Weights of a small audio embedding model.
Model: 4.51M parameters, waveform 16khz input, arch convnext, norm layernorm_no_bias, activation gelu, layers 14, width 192.
Training: 34500 steps, batches of 256.
Rows from block 11 of a small audio embedding model, named by matrix and row number. Rows with one number belong to one neuron. Each number is 50 + 15 x the weight over its row's rms, rounded and kept within 0 to 99. All counts start at 0.
After each neuron's rows are labels from the 100 clips, of 14848, where the neuron reaches its highest value: "responds to" is what is common among them; "loudest band" is the band of the loudest frequency at the time of the peak. Only what is clearly more common there than usual is listed. The data: simulated modem signals in the audio band. In brackets: how many of the 100, against the usual share in percent.
# fc1: MLP up (model.blocks.11.mlp.fc1.weight, 768x192), inputs 96-143
# fc2: MLP down (model.blocks.11.mlp.fc2.weight, 192x768, transposed), outputs 96-143

fc1.425:49 35 62 35 54 38 58 39 47 34 30 55 28 50 41 42 63 51 27 83 35 28 48 14 33 32 22 40 58 34 49 51 28 40 36 33 40 85 30 63 50 53 60 46 50 45 47 66
fc2.425:37 69 40 63 56 43 32 54 72 34 66 47 38 65 49 56 68 68 62 59 63 54 74 53 47 62 55 72 21 49 28 30 64 34 64 39 64 56 48 50 63 50 42 30 59 34 71 27
responds to: 800 baud (95 vs 17); 4-ASK (36 vs 6.4)
loudest band: 4000 to 8000 Hz (82 vs 49.6)

fc1.620:70 34 68 27 41 43 53 38 56 69 36 57 35 34 55 56 71 49 37 94 35 36 66 20 61 53 61 36 64 27 43 59 31 35 38 28 47 66 39 67 70 46 54 50 47 35 62 82
fc2.620:42 74 37 78 50 51 76 46 59 57 59 31 52 54 82 50 69 75 64 50 59 61 71 59 40 34 41 73 29 59 35 55 71 73 35 29 54 73 64 62 69 32 71 48 85 39 52 49
responds to: 800 baud (97 vs 17); burst (80 vs 30.2); modulation: 4-ASK (29 vs 6.4)
loudest band: 4000 to 8000 Hz (84 vs 49.6)

fc1.328:39 50 47 25 68 54 22 66 40 59 28 53 22 30 35 67 48 28 77 47 62 67 49 44 67 55 31 51 67 59 63 84 51 47 50 47 42 24 33 46 26 41 64 24 31 43 29 45
fc2.328:23 40 43 63 76 28 65 38 54 64 73 53 63 46 69 54 54 37 51 54 48 51 38 66 41 47 44 67 18 55 38 65 37 60 23 63 59 63 54 61 50 21 66 45 68 31 16 44
responds to: burst (93 vs 30.2); 100 baud (42 vs 17.5)
loudest band: 4000 to 8000 Hz (78 vs 49.6)

fc1.738:55 77 42 59 34 68 16 33 47 45 51 60 57 34 33 68 47 45 67 53 28 36 36 54 37 54 43 79 37 60 32 74 51 51 83 47 36 48 69 22 57 43 53 37 50 34 43 44
fc2.738:47 48 50 45 47 52 43 49 68 44 51 54 53 46 44 50 50 40 47 50 50 49 51 51 47 50 38 48 48 52 49 44 49 48 50 52 53 47 57 51 42 51 48 52 50 45 24 48
responds to: burst (100 vs 30.2)
loudest band: 4000 to 8000 Hz (96 vs 49.6)

fc1.435:48 38 65 31 55 47 45 33 63 53 37 49 57 45 44 48 38 55 43 38 41 46 74 10 50 51 59 42 62 36 59 69 39 49 62 38 68 56 61 57 65 22 58 29 70 52 40 49
fc2.435:29 55 45 53 43 56 61 49 48 44 38 63 56 56 52 46 51 27 42 46 40 53 41 55 40 55 44 55 51 54 52 54 46 53 50 61 63 53 42 55 42 54 56 61 50 52 54 49
responds to: 800 baud (95 vs 17); burst (95 vs 30.2); modulation: 4-ASK (28 vs 6.4)
loudest band: 4000 to 8000 Hz (95 vs 49.6)

fc1.46:60 17 66 18 57 39 50 57 30 66 44 39 33 55 54 44 68 46 30 78 81 52 59 07 55 24 51 32 75 34 48 63 43 62 61 22 49 73 41 52 46 20 43 56 55 38 54 80
fc2.46:30 71 40 66 48 45 49 46 89 52 73 55 46 41 51 60 68 62 53 33 51 70 38 71 41 29 35 73 19 50 38 45 63 66 30 39 35 69 90 68 43 40 49 55 64 41 76 36
responds to: 800 baud (99 vs 17)
loudest band: 4000 to 8000 Hz (80 vs 49.6)